A small image captioner, trained from scratch.
Model: 12.7M parameters, 40-pixel images, encoder arch vit, encoder norm layernorm, encoder activation gelu, encoder moe top_k, encoder num experts 16, encoder patch size [4, 4], encoder layers 8, encoder width 256, decoder width 192, decoder layers 8, decoder norm layernorm, decoder activation gelu_tanh.
Rows from block 3 of the image encoder of a small image captioner, named by matrix and row number. Rows with one number within an expert belong to one neuron, the router's apart. Each number is 128 + 24 x the weight over its row's rms, rounded and kept within 0 to 255. All counts start at 0. Numbers have three digits each.
Before each expert's rows are labels from the 100 images, of 14848, where the router gives the expert most weight on average: "responds to" is what is common among them; "colour at peak" is the nearest of a few named colours to the mean colour under the peak. Only what is clearly more common there than usual is listed. The data: views of escape-time and Newton fractals.
# router: router (encoder.blocks.3.mlp.router.weight, 16x256, trained with AdamW), inputs 128-255
# up: expert up (encoder.blocks.3.mlp.up, 16x128x256), inputs 128-255
# down: expert down (encoder.blocks.3.mlp.down, 16x256x128, transposed), outputs 128-255

# expert 12
responds to: vivid
colour at peak: cyan; white
router.12:175106146093116147113133099133107100126127136099113110138146176140143079111132083167148125108085135104093112142115092136141118143097161131082088106147139129083104091115127153137095126128159101124152110164114139107114149135157125157128114167107113114110157131131134097169142136163118152140104184131146153133087098113139149117101178103131123130098135121172143168117145085122156109147125
up.0:146137156139148161121167146137098141138142140141118114149139157110119147141136110144087140111143092109153110142113117073123120093107112170162185124130152145106102111115130138140129133187145105109162100115143175113133146155138125088073102151107138133139156128130149154144127111118097154136170118156117139113106112141158118130132114133119103115118093164135120131126181152144173161148144
down.0:148147114158149108168100116135112130157151112109142086118121122175088128132143121100130058123086137104139099132178125182213163096134086138093104141139162132169169108133139091129119097126149106142125114128127077124118141175116138107111121104124115089097132134140155117145110132097109111129140089135149082099106093143116171111109149097140136170137119130161119103125147156097108100129118
up.1:122153123122157153138127128127090187114131160135109114126090115156104150171163115104130164152103126114116156138135120135130077125149154164132134170112142120112119114131100084107150103114134158149113090146118096151157141114105131100097149113111094119120023143127116132093171128124139176139133138144147123090135119138192127102159171096115151130142168117148137139137112132162117121126141
down.1:127124144117081144106116191160135150124107154156128146110121141122130114157097119137121151123157090136160149156152159086145175111114107106125111108131124082136089116081112161153132104109114153154141109059136135170155172119133119100149143158145101115169097129185124098126114164139123118093145119169109134123124147125099127138107119112121154114146146126120132175137129142131114123100068

# expert 7
responds to: tricorn; grey
colour at peak: grey
router.7:122120137109111146087103104152103111088130121106096093121147154137117119127158118146167127133118109147123082122157130116133130172089138153118097112125102105120105094153106134108104128110125109134153096170093094117119130112142098148140142152136093153140154148131102098168125167151105150129105154149151133153155160148163144137139122140161150128112164183152163163106160121155147108104142
up.0:175127142137149131151144146125115125118148099129123162078121115146135108113134105123101140142166107115125146115109139128103145144113116153111118120084098139117123102132137159129163150139110104117118123157121110109118133087122172172133124113138067094090144078126123144150164123194096150093122164175159157154103123099140171099155141111141119113149149122097134086150121147122111112103177
down.0:107152110165129122132134052123126063118105155075084096126125101124114134118083109086147105158127112157083125117129109126148153121095139114170144138126158152161105121164164114119139065138151098148152090119126130146139146157136091099135161125147156137157134108174100150134162120130138148140100107124107112093108150137091093168096158092134136116145188153080114116119160116121146138109141
up.1:130159110131088146199157117144132143156130097111137136102149156127112126107177117133148159141121117129086102122139077155134158124122103103114104150116099129146137117104117113151161121093128123127109112156150073175117133126153146123178124138142142154144103110155108117089127117143115121149116137126162116131093106114174116164121123171156137080096144161120133145147157120148085142106123
down.1:092087171137144104141112139117094117110155135082161131130104141134132135098115123154186123126135157101098138137091115135151112156136170117134125085116111111122123123166109131123097160115096093138139138161168121099117181204109176114115153148162135131144129133116136110143161114113151123095143145072122117109135107122103133145107130139120143115167143153107111153139069154120161105107143

# expert 13
responds to: pastel; Newton basins of three roots
colour at peak: pink
router.13:117124175091102157086097112145085132113157128111110103114139162121118131116154123166164114094102086107136105138147139099153121141097156133124116101114138109099100090117112145099090141110143120102156101143104103104108122131115092156109153157104104141131166162117129110168112164143112169105139148157132168157157137136148154129124154118151116132118141155155154180119132110127131168142144
up.0:142096104120135093076072142143160152104115145121158143097093105124141095156109173135127117152155132135088149143093105130169125105128131145112148124099105105158119155158114102138149134137153140108158110122123139129099169100154146134139109132119124157117100137142082134165121092173093097110093119122152096124156132105123130125130134131133120131141121097130107208119126113189136141124149
down.0:067099104150151116138146142122155092134169110156121110108139162098124103100136092125135108116143147107140076095089181080148150101079132130180137157112103157130160069110085140120109123129172109155141165119102123154110093125127118061132144135176135130144154087149141151162122140107150157125089131128171095159128087138127138140139135104159095120149171117140140128126164083121100128132123
up.1:085118104144181115129131140125141154142131103076157100105116120089146094100147132103095092126174093188117105125105160091118089106161141132136106141167118131113115145119105140110147112106087142110170145151143195079129147138116120142127163114175118137104134164127099135172101157116124154110138074130146137093129124125123132112137127123119158129111165077098117098121109121152135124104126
down.1:110104151147086151081116085131116133160139098112102124113108121089096136097137139111116117132083131092143104159139153107157142107143174102110094071165119102109150091136077169111147086136144135078176074082141127103113137140144100118113146092130107124140189180131120132108160134103139119120101133146085135133127143153144120109108123109116145103135117161172140122095149075143102127130141

# expert 0
responds to: sine Julia set; grey
colour at peak: grey
router.0:155141147122130148073130094139080143094126139128103109124123154097113155115159102137100111129087118089081101135160117128181144120093144107115121098135106115114104089106132121119120165138124131136130088167114090139101121137096113189136156107098149147158158112092096116164112132113125133162134129109082148125141115097144150118122120114132122124129115138135180131141114122118169119128156
up.0:097132109070146101140109140149159103129162180118131125122142094103137151076125117138136148131084111105141108125099108142119178095150130093139175162102090140137130123160141086151122132097124139129100145131153121123178151136123123148106178134118098125160150094113132138154119102137128134124063133100105112151127133149137137077170138160121153112132111104109116107095095130184120147135130
down.0:155151086202139134122117096135127106115150111135145139143126154151092112135161102121130132078143119126129158122129140130157136118163119139121152116145097144128161152164140123128160170157096113115118072115154151128136152124146138091074114097145117143090087124100079129133123133102153159130155136132123137193129090160086147122148067114129108108160090136113126130137162095132129137129125
up.1:117138136111134131150118107140084119098130130103104119114144115107075176113097148137120158113111144145112138108178129139127132143141076156132141177089114160119117121083122108235094119146168159122150103161107123147098111157076114124076114142148116135112135108082137136131128134109125097149151155119123190121121128118126144143168146123102162117106154109132140118129155122107148128113115
down.1:122125155121113156123113103143142161150135183093123096097115127159126120136117147113157113137117193126146141132112123176144156132111146108166120101136178119138127131160105139135116127151086163141104119126124133157124128143100095149124161125095151107166146085141126118118115092118069149169102115076137129098123087132139168111151163139129106134095133167111127121152119128101132111147128